config.toml
dataset = "rendered solids tumbling over patterned floors"
color_jitter = 0.6
lr = 0.011
steps = 5900
Rows from block 2, named by matrix and row number. Each number is 200 + 30 x the weight over its row's rms, rounded and kept within 0 to 999. All counts start at 0.
# side20: side pointwise conv (model.blocks.2.side.2.0.weight, 72x96x1x1), inputs 0-95
side20.0,190,218,197,169,215,185,166,212,224,197,240,221,184,215,222,159,200,217,190,195,202,196,94,211,198,159,192,189,194,219,181,232,188,232,286,162,216,144,194,154,184,117,177,220,200,153,197,225,184,231,206,172,220,189,233,168,207,210,252,186,205,195,200,235,186,219,300,224,215,258,231,208,212,174,145,212,156,196,191,204,215,194,185,198,229,180,227,168,208,190,220,193,182,217,206,216
side20.1,268,201,175,211,205,218,196,195,144,200,205,200,156,192,189,213,197,211,180,205,161,139,227,141,186,189,122,197,209,162,218,215,155,202,225,156,210,203,242,212,285,228,155,243,223,221,194,199,137,217,193,235,258,213,238,194,224,198,190,204,204,218,238,217,227,229,204,199,197,222,201,186,160,191,260,176,200,173,203,209,130,185,193,199,171,193,189,190,270,206,220,168,226,160,200,194
side20.2,203,158,259,218,213,154,218,184,216,185,214,219,215,177,240,242,174,139,227,254,209,209,205,238,192,247,207,176,182,177,284,207,207,188,203,201,203,211,205,149,184,217,210,183,220,215,241,197,210,172,226,216,220,208,107,257,199,170,193,162,201,174,234,171,168,193,228,139,194,179,213,155,208,206,219,185,216,280,176,195,188,230,205,186,190,149,186,178,170,156,225,181,203,177,186,237
side20.3,227,194,197,168,206,229,228,173,199,200,239,195,200,211,234,151,205,229,199,223,199,191,295,206,205,221,186,204,200,228,213,214,215,222,122,112,198,142,173,168,189,214,203,231,197,196,192,211,203,211,216,123,209,186,201,207,194,201,193,177,202,189,165,211,191,230,85,272,203,239,229,163,218,190,246,238,186,190,198,181,216,192,152,202,208,190,189,206,190,238,236,214,197,211,181,183
side20.4,192,191,179,175,187,207,189,185,175,202,193,195,217,233,244,229,188,249,190,209,210,233,247,202,195,171,219,199,199,182,230,164,186,231,216,221,213,163,273,99,230,233,235,162,193,215,198,208,199,204,244,230,179,225,244,199,205,208,210,248,197,222,139,188,197,160,173,190,204,188,174,202,234,226,180,265,198,144,194,190,168,231,169,200,220,184,204,129,188,200,144,200,192,208,186,110
side20.5,209,242,209,229,179,184,207,213,197,232,199,200,256,211,175,121,210,164,237,186,206,202,193,203,182,238,233,185,215,199,167,212,189,235,107,208,177,202,141,206,231,177,170,219,184,182,175,215,179,222,159,180,170,194,97,219,221,190,210,199,211,176,236,219,222,213,164,224,221,224,186,181,234,227,162,192,219,237,225,224,155,189,189,220,186,214,234,168,163,217,199,227,217,156,224,281
side20.6,182,221,226,228,230,197,167,180,203,199,242,196,186,202,154,202,186,143,204,219,200,178,256,232,172,197,132,217,165,237,229,207,215,190,184,157,222,177,215,214,184,261,213,208,168,240,212,231,206,173,101,161,214,177,202,169,203,189,173,231,242,206,225,188,207,230,174,174,207,206,251,125,185,225,235,125,197,159,194,216,178,217,197,207,226,257,239,191,207,218,236,202,188,215,164,196
side20.7,260,229,140,154,226,225,200,193,273,221,206,167,199,199,200,246,195,202,239,185,202,222,198,178,146,185,235,184,161,152,198,169,200,175,195,240,212,218,186,207,151,201,185,174,238,183,174,205,176,256,232,216,234,232,184,194,243,186,208,168,174,207,247,186,209,207,212,184,256,244,250,192,230,217,214,205,207,178,212,223,179,164,201,210,212,190,198,210,198,191,140,150,200,111,134,199
side20.8,175,188,213,221,184,180,181,153,244,211,210,200,157,186,129,197,219,221,229,166,203,178,211,245,190,182,154,204,226,218,223,183,183,218,188,201,194,186,62,236,188,201,183,199,183,215,255,236,200,190,162,270,188,193,213,201,198,180,177,228,203,227,171,206,206,137,196,166,187,186,210,180,214,254,206,216,209,231,248,235,172,162,207,211,176,187,252,204,254,189,187,218,225,204,178,241
side20.9,190,131,204,262,210,197,194,211,199,201,211,219,181,199,175,212,306,265,166,189,250,223,185,219,219,169,176,181,196,245,203,239,206,216,230,164,203,167,237,188,203,190,118,179,190,189,188,186,247,190,219,167,199,192,248,168,201,167,229,206,185,231,209,218,227,218,221,207,167,187,138,221,103,223,201,207,172,150,216,168,221,195,176,201,203,218,208,178,208,214,186,211,194,218,213,167
side20.10,167,300,176,211,186,193,179,199,212,193,167,148,255,224,196,187,153,225,185,214,119,167,179,217,224,232,238,201,210,200,192,154,187,189,219,160,221,182,192,199,223,190,282,198,213,263,192,199,164,177,178,187,215,220,225,163,213,186,214,183,197,236,157,199,197,159,210,214,150,235,226,224,275,190,183,186,224,188,213,170,177,188,200,191,218,214,247,195,173,170,241,162,187,227,185,166
side20.11,206,197,223,164,219,228,205,224,203,211,178,173,224,176,186,220,200,183,239,196,184,203,132,194,202,219,199,222,212,218,111,214,172,259,131,237,212,207,199,171,218,146,140,213,210,157,193,212,178,210,150,249,199,198,147,230,213,262,209,196,196,218,199,197,198,176,214,166,217,216,180,247,220,176,186,187,224,246,198,200,184,207,288,207,215,206,206,141,158,201,140,247,212,213,212,220
side20.12,218,237,194,254,203,216,218,187,229,234,206,210,168,185,194,229,80,163,184,199,82,199,196,198,239,166,202,196,183,229,209,208,238,191,209,159,171,156,216,165,152,197,163,174,183,216,187,183,190,223,190,232,200,161,242,198,202,175,205,260,210,237,209,220,216,226,202,222,215,181,149,202,236,213,182,229,150,195,204,202,245,179,208,217,212,190,231,175,217,192,230,209,172,237,176,211
side20.13,188,171,214,160,209,229,196,181,198,222,229,202,200,218,272,95,217,155,246,207,241,212,234,169,205,185,159,198,213,262,166,191,210,205,198,269,205,167,176,207,206,221,158,228,175,193,196,201,215,194,228,211,210,159,158,235,216,226,220,195,194,203,232,220,220,235,193,201,180,110,209,149,179,215,217,228,210,173,201,195,185,227,212,212,199,117,162,212,186,151,184,184,193,217,210,231
side20.14,184,176,156,181,188,204,254,201,183,175,192,186,196,200,232,309,193,238,205,180,223,173,194,216,199,192,204,244,198,180,189,181,219,201,264,211,209,202,265,167,201,192,250,177,211,198,192,201,192,182,249,246,184,230,229,216,203,242,221,162,179,186,197,184,180,205,238,189,225,168,180,270,193,194,175,193,180,169,198,181,201,178,303,191,173,208,171,189,193,148,167,192,188,168,165,136
side20.15,202,218,192,213,181,210,207,129,182,233,188,195,220,189,273,220,223,183,198,229,203,201,160,184,218,210,231,236,234,237,184,247,200,286,174,208,189,132,208,80,211,190,216,226,201,171,212,201,192,220,216,217,215,202,159,216,200,179,204,193,203,220,170,197,196,215,234,157,180,209,155,231,195,194,174,194,251,234,223,198,206,211,200,212,177,170,194,94,197,173,183,175,218,210,192,210
side20.16,209,192,196,199,204,209,196,203,214,207,210,207,196,221,172,210,200,242,203,220,179,188,212,205,202,243,192,144,210,182,277,166,218,257,184,185,186,228,261,136,191,232,214,225,195,203,209,187,190,204,203,177,213,207,214,188,194,175,237,187,215,214,183,183,200,162,206,186,176,178,238,104,211,265,183,230,181,107,194,221,204,262,155,206,201,185,269,114,223,178,189,191,205,188,167,207
side20.17,223,187,205,195,199,197,217,183,174,215,193,196,212,183,168,221,217,211,160,191,193,195,144,195,197,232,182,225,215,255,175,228,216,159,229,269,198,205,215,252,190,168,168,206,197,171,192,191,185,194,137,190,211,205,219,219,197,270,217,214,201,229,197,221,193,193,248,209,188,164,153,216,174,199,140,228,200,180,219,207,201,236,164,205,202,334,223,221,174,168,172,184,192,208,188,111
side20.18,196,167,179,174,179,172,192,214,220,210,236,260,178,229,216,209,242,239,224,196,194,235,226,205,225,112,205,151,197,163,227,187,160,147,180,163,225,153,194,202,239,151,261,218,226,222,198,249,181,177,190,200,179,205,184,185,226,207,137,159,215,211,223,187,161,220,128,211,232,160,204,226,240,218,217,207,185,211,171,189,213,228,208,204,231,201,207,205,146,172,192,189,181,258,253,193
side20.19,219,211,182,235,219,188,189,288,200,198,220,208,219,188,177,133,183,238,164,130,208,199,180,185,206,175,194,185,193,181,181,238,202,231,194,177,214,221,158,209,214,195,195,235,198,212,202,202,215,197,206,159,198,221,190,198,207,79,204,206,207,181,197,203,197,166,205,248,195,279,200,172,210,198,209,160,203,198,179,212,191,167,211,193,212,164,172,205,176,244,270,206,194,206,232,298
side20.20,174,208,168,198,213,183,205,237,202,207,180,129,199,184,123,152,192,180,164,204,246,205,166,239,189,251,218,183,183,166,180,210,199,177,201,233,209,224,225,240,169,185,200,222,201,176,214,164,218,188,183,160,213,196,225,235,231,286,229,170,211,219,209,225,214,245,210,224,223,173,227,209,219,245,152,178,202,168,195,206,211,239,162,213,203,255,161,174,234,160,127,167,188,158,240,228
side20.21,184,234,224,156,205,157,196,223,197,198,239,227,193,204,166,179,206,209,229,214,200,230,210,200,197,172,236,170,194,169,239,148,190,226,217,162,175,266,177,280,232,175,181,220,196,238,236,196,229,215,153,187,170,176,251,197,171,141,191,241,201,186,204,193,175,203,164,264,230,226,263,152,193,198,196,219,188,129,223,197,183,182,212,204,144,201,240,263,181,194,199,182,188,160,205,197
side20.22,182,247,129,144,186,227,153,223,182,191,185,168,188,209,218,237,173,258,189,114,219,201,254,222,198,216,209,200,217,209,160,218,215,282,220,228,141,166,206,160,165,213,237,211,171,213,179,201,191,219,246,184,190,215,226,192,171,236,184,217,171,217,180,213,240,206,160,216,192,237,205,242,199,229,185,148,201,211,194,214,229,184,221,220,200,133,167,153,219,232,187,197,217,214,178,191
side20.23,184,191,217,157,183,217,187,254,231,217,219,192,205,225,161,226,199,137,224,218,191,192,191,207,186,210,186,199,211,193,208,117,201,212,219,293,210,208,197,207,209,215,216,128,210,199,235,202,217,171,250,234,195,189,178,251,186,261,190,209,182,140,206,187,208,195,212,161,184,180,184,148,204,179,207,158,218,122,187,188,212,213,254,213,204,127,236,182,233,175,210,211,226,233,237,180
side20.24,172,202,209,211,198,204,217,217,239,195,200,175,176,204,181,209,179,162,209,241,218,170,227,211,179,179,148,192,173,222,255,196,165,223,172,251,189,215,270,200,207,244,158,229,208,194,232,154,185,175,140,164,184,160,221,164,176,193,234,242,218,231,159,258,190,151,206,175,189,175,263,167,241,195,221,177,184,165,242,189,173,216,203,196,173,241,260,208,187,190,175,246,181,181,189,265
side20.25,240,200,217,230,220,215,153,162,199,189,197,212,177,191,257,172,194,177,220,324,194,190,188,178,224,208,212,187,219,238,214,202,200,145,191,187,158,181,175,174,201,181,179,235,182,233,217,219,237,195,122,154,185,161,170,172,192,195,195,188,170,221,238,194,233,192,206,193,190,172,208,239,175,223,198,151,227,249,207,175,200,243,129,195,220,223,238,178,190,226,192,227,201,263,184,169
side20.26,188,224,179,209,216,189,212,102,180,192,193,175,215,207,232,207,191,210,180,292,234,215,192,195,188,232,231,225,201,163,213,204,211,116,212,200,183,123,155,203,206,195,202,203,194,261,185,191,201,198,241,235,201,202,220,162,194,144,203,249,222,172,190,184,193,244,196,205,223,205,232,247,199,172,205,232,188,237,183,193,201,262,176,174,157,231,125,229,191,197,193,215,194,170,190,176
side20.27,250,206,217,210,216,175,220,203,177,189,178,211,202,264,170,233,163,232,198,179,229,233,208,113,172,155,166,223,177,122,191,222,194,191,194,175,198,268,206,225,195,174,217,219,208,137,186,212,194,199,251,190,214,194,209,149,204,162,217,191,219,211,239,136,213,249,192,199,230,192,197,218,205,269,218,180,158,245,208,232,195,195,189,179,182,217,150,220,189,189,183,203,183,178,270,175
side20.28,207,224,175,196,201,185,215,218,197,198,203,178,234,183,175,216,224,181,186,219,215,158,229,181,172,236,211,229,171,191,221,158,204,148,208,189,185,238,206,275,202,224,213,123,189,267,210,196,168,241,237,207,188,196,181,267,167,236,238,201,197,183,227,166,172,180,175,175,177,237,195,177,209,205,265,157,213,165,206,161,197,204,228,213,203,146,147,252,184,190,145,196,235,250,180,253
side20.29,182,198,197,89,185,234,179,201,190,204,196,224,194,209,219,127,200,208,205,180,206,188,162,212,217,176,203,188,227,220,202,226,221,206,224,167,183,213,176,242,206,126,200,195,180,178,205,206,228,201,217,203,196,198,218,212,171,288,200,204,183,199,188,210,220,231,233,313,199,172,201,198,196,193,218,231,190,141,212,195,205,155,156,210,196,198,226,252,214,180,213,222,197,194,226,112
side20.30,185,192,183,233,177,216,197,197,198,208,214,207,203,193,236,170,203,194,212,186,208,220,156,214,216,211,223,204,215,193,189,174,222,123,219,251,187,205,178,245,190,193,211,174,185,244,176,196,184,193,220,203,203,193,173,214,195,52,217,195,197,200,223,218,213,166,283,173,206,214,175,189,209,166,213,140,222,172,206,183,220,205,195,205,219,152,179,296,197,201,243,178,219,244,221,162
side20.31,224,178,195,194,205,227,225,178,197,189,172,185,208,200,193,209,197,177,200,200,215,198,220,220,221,213,240,217,189,235,204,183,206,132,213,258,205,178,225,268,188,223,226,92,194,174,201,230,235,181,192,251,203,193,207,171,180,253,181,218,164,203,169,206,198,225,202,186,206,204,135,221,195,181,180,153,175,217,185,185,206,206,183,201,193,300,200,277,192,229,181,185,184,196,186,110
side20.32,206,223,160,198,175,164,239,209,205,194,196,178,185,81,192,205,224,193,200,176,187,189,175,245,214,241,252,214,229,196,186,174,227,233,199,179,192,216,206,237,176,208,289,208,214,227,214,214,255,215,189,190,177,209,203,211,211,201,200,244,209,223,122,229,201,165,198,214,249,169,160,202,229,120,199,206,222,199,184,156,232,178,185,198,196,202,208,223,199,203,244,147,195,156,153,191
side20.33,204,172,163,141,170,199,188,174,194,203,182,199,212,204,230,123,191,134,195,217,218,255,192,154,208,269,203,188,200,180,312,161,185,193,210,200,190,225,190,199,181,195,224,206,178,207,158,200,172,208,156,181,203,197,210,160,214,214,194,270,201,220,262,222,182,257,213,144,203,232,218,264,196,200,191,218,178,178,148,206,234,203,247,204,205,221,193,212,183,197,200,240,186,196,198,201
side20.34,200,177,197,193,192,257,256,212,192,202,186,175,193,180,212,230,183,228,175,200,222,192,181,235,218,234,169,212,195,231,100,223,216,224,178,223,196,201,217,164,203,312,216,175,185,183,172,185,219,190,188,240,194,199,178,202,190,252,191,227,200,197,191,156,178,207,158,124,237,225,159,292,215,189,168,202,215,209,190,196,208,216,228,199,198,222,191,152,165,231,174,218,191,206,150,193
side20.35,194,191,253,206,244,226,208,156,202,197,269,186,200,184,204,242,191,239,173,231,208,127,195,201,194,200,218,218,184,181,121,207,232,201,191,222,209,171,177,194,215,200,186,184,264,164,210,190,204,203,209,299,225,205,169,218,201,234,190,142,200,158,189,181,205,210,202,228,209,171,218,89,208,204,221,170,214,203,224,218,204,261,183,199,179,198,177,193,200,201,203,156,188,220,147,202
side20.36,256,211,214,233,195,189,213,203,195,203,220,269,195,207,205,176,162,215,233,146,188,223,169,204,222,116,162,206,187,187,190,177,228,197,231,186,203,195,239,213,151,175,157,160,193,237,170,166,217,194,219,154,235,160,217,153,195,227,217,202,162,184,272,195,236,215,215,212,233,221,179,185,251,213,236,247,136,224,205,200,253,178,169,208,205,173,242,210,233,161,194,140,198,185,192,199
side20.37,184,187,234,202,194,180,220,162,173,204,186,208,216,209,186,189,199,201,195,200,214,264,183,199,154,171,190,186,170,233,242,192,217,228,180,201,171,262,214,212,198,200,169,124,172,194,212,174,217,180,240,170,147,208,152,177,187,195,193,144,216,194,231,154,216,224,230,187,257,198,208,162,236,212,255,213,219,309,241,174,145,149,223,196,166,201,207,230,209,195,214,201,257,227,191,213
side20.38,194,193,225,213,221,158,213,210,205,202,207,230,189,211,183,172,143,209,205,196,139,251,205,268,182,163,190,148,213,264,197,204,193,215,205,188,170,176,193,205,201,198,236,196,162,191,207,211,176,187,160,155,213,189,192,256,225,191,215,195,233,188,197,193,183,227,208,212,183,171,206,181,322,213,236,225,180,182,202,158,120,202,222,200,195,186,204,200,150,162,235,201,177,278,237,215
side20.39,147,177,236,186,203,191,193,193,170,192,175,161,226,228,189,215,206,244,218,165,210,109,192,198,219,252,212,210,215,271,186,251,210,156,221,218,175,224,243,218,166,171,130,193,153,161,196,192,199,196,195,208,204,210,198,233,197,229,189,140,255,225,188,200,167,206,208,221,135,160,173,229,214,237,222,230,187,204,243,213,200,165,191,213,196,216,213,190,179,252,233,194,183,157,242,154
side20.40,199,215,163,164,141,162,262,204,168,211,201,175,232,192,249,183,195,225,171,183,225,190,188,182,206,152,251,174,188,257,208,278,207,197,166,214,171,197,165,168,188,184,180,165,216,205,189,190,234,247,246,225,202,222,165,237,164,219,207,219,225,204,183,196,195,270,184,166,213,158,148,206,231,197,220,236,228,181,202,222,282,164,205,207,174,125,191,209,192,182,223,205,209,172,200,199
side20.41,184,153,256,202,167,180,243,185,188,191,205,245,188,238,190,215,266,178,173,211,175,199,207,232,208,156,214,171,182,279,227,170,174,184,212,167,213,241,250,224,184,191,186,42,176,179,203,214,227,204,202,208,222,201,197,219,168,171,157,155,158,191,231,209,202,193,195,208,171,214,199,205,183,201,201,229,189,189,203,202,208,192,198,206,190,181,258,213,211,199,228,231,221,210,232,216
side20.42,225,168,261,237,196,219,167,171,219,179,162,294,192,211,222,207,196,216,232,159,156,244,200,232,189,200,160,176,217,252,167,240,177,222,196,221,195,163,237,204,166,203,196,195,211,174,212,155,179,176,174,181,171,172,183,160,165,215,173,228,163,182,193,190,209,205,214,184,249,200,182,220,188,209,168,199,181,234,210,200,184,171,160,193,196,229,200,206,156,181,281,254,213,262,269,190
side20.43,199,233,194,182,212,235,145,205,193,222,191,93,194,142,208,215,181,194,181,205,213,155,211,154,186,201,248,193,212,180,220,226,182,171,186,180,208,248,178,214,214,220,217,247,232,181,171,173,220,239,238,211,161,222,170,213,207,197,232,202,215,227,239,214,215,216,183,232,179,237,181,207,163,164,184,194,212,227,191,256,264,194,220,206,194,220,177,214,227,180,170,125,204,104,222,196
side20.44,195,216,136,207,163,239,239,230,218,232,231,150,150,181,237,170,186,140,147,234,190,211,195,235,230,186,196,203,206,165,195,193,196,207,198,181,201,219,216,199,208,180,214,220,183,211,208,203,210,240,113,166,200,200,164,177,239,221,232,154,223,216,145,251,238,218,194,254,217,258,163,216,196,162,173,270,242,188,179,188,206,163,180,222,230,185,225,183,186,189,207,202,227,150,175,222
side20.45,232,175,170,187,243,344,228,190,224,182,150,229,268,219,227,222,199,207,203,171,217,219,183,212,241,158,177,166,245,163,186,173,195,198,205,194,210,236,155,193,191,180,185,199,208,192,183,218,189,192,244,210,201,204,223,195,206,230,194,222,208,209,165,157,182,139,208,216,195,177,197,187,190,169,154,204,181,219,147,236,164,161,168,201,237,215,178,221,175,165,216,244,224,211,204,159
side20.46,201,265,166,211,214,197,198,195,210,191,221,94,165,205,208,204,223,236,243,184,303,203,198,260,165,215,152,219,231,171,208,173,167,214,180,169,222,203,216,208,192,183,147,172,185,152,167,197,249,202,222,206,256,160,216,202,236,177,239,210,199,213,222,186,188,222,207,205,234,186,242,182,153,196,214,204,179,202,164,177,244,213,193,189,206,191,155,225,216,202,204,166,172,175,156,231
side20.47,185,207,230,244,168,238,193,192,215,200,256,190,207,220,238,196,183,177,232,210,214,175,214,217,192,198,182,222,194,218,174,197,198,168,203,184,207,119,183,164,204,229,176,199,168,165,163,225,230,227,190,172,202,210,200,151,219,104,225,201,198,213,216,245,198,162,178,216,135,254,299,206,191,178,156,145,182,215,179,230,272,254,218,203,212,209,205,187,196,219,200,169,188,207,186,204
side20.48,215,209,195,211,152,281,245,182,200,195,210,204,184,173,184,264,230,196,199,203,165,197,221,171,207,218,196,259,169,175,171,203,198,191,185,230,246,186,164,210,205,248,228,233,226,209,217,187,180,179,212,243,234,221,257,170,229,243,140,178,196,168,249,185,216,204,145,145,211,140,203,217,190,208,141,210,199,220,220,183,181,192,237,188,184,211,124,216,206,240,146,184,164,192,188,182
side20.49,219,178,183,200,204,180,250,219,168,218,211,223,208,213,202,238,210,235,188,237,187,209,249,167,205,163,205,204,217,186,215,184,209,213,156,219,183,227,167,160,231,305,204,206,209,255,210,180,179,203,226,169,208,220,220,168,191,217,184,215,171,161,222,158,176,193,165,141,193,157,160,249,206,228,140,244,184,190,161,229,170,186,306,203,197,212,198,171,221,186,175,224,217,171,173,177
side20.50,146,214,150,195,171,187,215,188,194,178,209,219,188,204,170,205,208,233,222,203,181,213,218,155,204,280,210,187,147,108,210,200,194,228,208,219,147,207,199,189,218,247,163,205,186,230,203,211,185,184,194,246,175,179,224,204,186,183,163,145,192,221,242,252,186,171,179,182,158,225,221,222,179,213,221,240,122,226,177,171,214,262,216,197,236,203,217,196,242,261,159,234,216,204,204,230
side20.51,193,222,160,208,294,94,184,223,196,210,156,163,204,204,194,216,189,221,230,230,223,223,169,189,241,157,216,195,206,137,215,145,224,197,222,233,224,224,180,182,209,187,203,245,277,193,224,173,224,212,193,162,209,240,253,200,203,192,249,201,244,193,245,223,176,151,209,182,179,179,220,170,162,209,208,214,208,188,178,175,216,186,192,201,214,193,183,181,214,188,193,212,176,144,155,182
side20.52,166,158,187,218,196,186,169,226,191,170,181,195,212,212,189,201,220,182,218,209,163,228,198,214,214,246,177,243,187,144,207,237,198,169,239,240,232,157,201,202,198,196,176,238,203,155,163,245,174,171,202,223,215,191,229,258,231,219,150,202,190,183,196,161,175,146,206,189,223,192,159,200,183,217,201,249,164,246,165,240,193,272,186,184,187,170,164,183,220,277,198,165,159,259,253,229
side20.53,267,284,209,212,195,128,204,186,224,195,203,171,220,209,150,195,205,229,179,116,183,200,212,159,220,263,185,163,164,209,172,176,248,229,191,170,261,207,178,207,185,232,169,243,243,195,193,214,210,191,211,213,208,203,201,148,209,213,220,185,198,216,182,249,229,261,189,188,227,197,204,180,199,189,237,185,201,161,191,253,184,194,175,194,169,198,236,197,187,233,161,170,157,160,161,213
side20.54,301,199,199,224,213,212,167,177,173,190,221,226,238,189,171,248,181,207,201,183,206,241,183,159,216,206,243,188,225,187,167,179,195,186,209,215,182,156,205,240,198,165,257,248,176,241,210,204,192,181,171,225,150,204,229,208,209,230,176,225,193,213,134,226,194,172,207,176,165,189,205,242,166,207,215,150,242,163,187,207,183,168,150,169,251,143,202,195,208,163,204,199,187,286,196,206
side20.55,237,144,233,218,179,183,146,262,170,201,262,249,168,177,211,162,184,167,210,198,185,232,195,178,213,204,222,209,227,198,203,184,199,212,188,183,177,188,188,189,169,202,236,213,179,201,158,228,193,207,219,222,204,213,260,230,203,228,190,231,231,175,194,190,210,238,176,139,211,179,232,199,202,177,208,152,113,149,180,205,211,228,175,192,186,162,184,201,242,203,320,188,197,230,196,201
side20.56,168,202,232,209,178,175,181,226,183,209,154,211,235,195,202,189,199,177,204,141,233,177,238,208,195,250,243,218,198,213,200,243,206,168,159,209,195,227,161,217,195,249,239,222,211,190,192,222,179,220,224,178,194,162,98,222,169,156,182,190,189,210,220,178,202,176,189,201,173,266,194,166,206,188,243,130,239,261,167,213,188,210,187,195,230,174,145,260,178,219,231,168,221,198,249,220
side20.57,205,204,211,201,212,194,181,206,232,193,233,222,128,211,242,177,276,174,235,169,243,318,194,233,233,168,206,152,209,218,206,187,257,204,208,168,217,173,181,187,214,178,157,244,185,206,209,199,187,187,204,178,234,166,170,226,223,204,144,206,198,194,226,159,214,160,202,203,203,152,191,203,146,203,229,162,167,205,203,151,205,215,167,205,213,173,174,189,222,139,213,195,201,233,234,225
side20.58,194,170,158,189,180,265,194,182,209,201,140,190,252,187,190,203,198,222,169,178,198,195,195,191,198,170,204,237,174,206,177,135,184,203,231,175,287,216,232,164,230,210,208,233,199,195,192,203,219,219,255,178,190,237,200,171,239,213,171,155,193,162,208,169,217,165,227,221,194,186,151,231,202,195,205,174,237,252,199,240,244,235,130,220,257,185,179,179,184,209,168,236,153,192,158,243
side20.59,183,194,205,187,204,178,211,184,194,169,157,216,208,194,199,261,207,216,181,207,197,223,197,230,212,234,200,186,178,197,181,179,213,191,261,234,195,274,191,246,163,180,299,130,182,151,197,191,194,168,177,199,192,243,229,168,203,204,212,212,177,227,146,195,204,154,245,195,187,133,138,247,222,177,166,197,200,223,199,219,242,175,249,169,183,234,214,224,188,229,231,205,213,164,175,163
side20.60,172,220,211,196,202,160,208,218,151,196,164,198,219,181,219,201,185,163,218,160,202,159,193,245,186,268,172,219,200,167,178,218,189,236,181,197,162,271,207,203,250,169,208,260,197,201,227,179,218,196,190,195,157,211,224,209,167,232,229,124,194,195,192,234,182,250,204,222,200,135,189,216,215,145,193,233,275,211,244,187,241,195,259,196,196,235,185,188,181,178,162,188,234,169,156,195
side20.61,154,248,185,269,242,220,161,218,201,211,204,191,186,193,238,206,159,149,195,219,215,207,167,202,171,172,222,174,235,225,223,234,175,203,198,124,201,230,254,179,208,186,121,213,240,185,241,185,231,195,165,142,225,197,189,201,195,130,219,153,216,197,204,217,200,185,219,216,198,186,255,180,170,197,184,240,277,222,254,191,167,170,189,201,177,179,219,171,194,181,198,202,211,197,182,236
side20.62,162,180,195,202,168,107,177,222,206,191,162,243,176,223,245,199,227,205,246,163,165,206,188,176,196,152,190,236,194,238,244,266,204,193,196,161,220,153,236,167,191,168,263,198,176,209,192,217,158,170,231,184,169,222,170,180,204,168,181,118,212,236,192,207,231,199,229,223,212,224,212,221,150,176,219,244,230,195,195,208,184,157,205,193,218,177,215,189,218,229,258,229,198,216,237,185
side20.63,178,214,190,214,209,153,177,186,194,195,202,230,200,227,169,223,223,183,197,211,163,222,192,191,208,172,181,223,196,166,190,173,170,161,233,217,222,125,192,175,169,168,103,217,197,233,177,173,206,200,205,271,210,212,286,196,196,227,205,249,210,199,138,193,202,167,206,224,208,235,210,229,175,192,162,234,162,182,198,237,195,161,234,186,197,273,231,228,207,245,227,222,223,196,227,143
side20.64,196,277,184,141,172,234,184,186,184,185,196,225,210,237,196,201,211,238,233,227,224,202,265,148,185,198,175,210,213,152,213,198,207,184,197,226,185,228,196,243,215,215,237,203,209,185,209,146,174,183,175,230,182,176,220,160,186,201,210,277,202,185,187,161,183,176,154,128,261,240,216,199,130,185,233,148,167,168,187,199,207,169,198,186,208,187,225,267,186,228,206,211,192,235,207,228
side20.65,181,171,205,213,190,233,175,239,185,202,205,178,191,218,141,182,275,245,194,188,182,197,196,205,208,192,227,216,192,271,180,239,171,216,204,192,161,239,230,234,200,189,175,253,226,183,213,196,208,189,183,199,178,210,190,234,155,224,148,219,178,192,146,163,183,209,191,216,174,156,225,204,229,244,189,208,248,174,233,144,143,171,235,191,179,240,202,197,200,182,113,192,211,227,255,257
side20.66,248,193,213,176,211,203,226,212,160,215,229,174,190,193,187,204,209,178,153,220,239,189,173,170,188,227,245,207,214,170,208,161,187,190,245,222,192,167,168,202,240,196,252,172,220,154,181,172,146,211,245,195,149,203,253,228,162,228,228,220,191,198,208,214,214,278,248,187,216,227,200,203,196,202,102,221,102,199,182,195,214,191,213,206,208,246,199,222,171,204,190,219,207,175,213,148
side20.67,177,198,215,230,170,213,208,213,213,201,167,225,166,187,218,179,205,135,156,244,170,261,181,195,184,162,196,197,212,147,197,254,225,193,205,210,209,197,198,206,199,190,234,186,148,203,204,158,240,201,215,147,181,202,176,266,195,180,185,235,224,167,201,252,191,194,218,233,139,170,114,229,210,140,222,207,261,197,187,178,267,244,192,206,216,200,150,214,234,180,202,208,195,210,225,222
side20.68,216,140,277,207,246,186,159,181,248,204,200,216,167,183,221,215,224,171,120,203,172,122,196,186,205,203,202,197,194,256,158,228,212,148,216,192,159,162,243,199,179,174,223,158,243,218,231,232,190,202,180,249,183,196,174,176,200,189,163,192,189,212,136,198,202,250,193,187,176,213,266,189,212,197,175,183,207,194,251,226,202,198,197,191,209,191,203,188,249,199,249,252,204,218,199,207
side20.69,111,205,267,206,226,192,114,186,183,194,201,211,224,175,151,133,181,215,200,191,185,141,198,190,162,193,209,202,221,234,188,267,186,232,172,206,169,266,161,210,257,172,216,228,180,218,209,183,232,215,216,229,205,197,189,208,189,165,229,166,205,179,150,206,210,198,206,214,182,206,223,200,160,216,263,228,210,220,221,201,193,207,191,194,161,182,167,181,255,238,212,232,203,195,227,242
side20.70,231,186,251,182,235,243,252,215,220,184,196,257,198,207,251,192,201,277,135,239,189,154,216,196,179,184,229,194,213,133,129,183,202,209,168,195,216,208,186,196,185,213,186,205,253,223,189,236,179,244,208,166,234,174,157,232,210,201,191,210,182,162,203,198,183,178,195,251,184,233,229,169,185,166,174,141,246,245,177,135,191,180,211,192,198,210,192,215,195,208,198,236,231,175,167,187
side20.71,193,151,152,177,196,155,215,222,237,201,166,203,214,179,187,211,176,131,247,175,209,175,236,207,205,216,171,216,177,205,238,149,176,193,205,191,278,219,221,190,176,216,208,172,177,226,186,199,176,177,219,178,234,226,192,185,221,213,206,222,167,174,247,182,177,191,179,255,191,289,123,249,150,176,200,234,181,214,191,234,162,170,173,212,244,215,197,194,247,226,209,184,217,209,252,188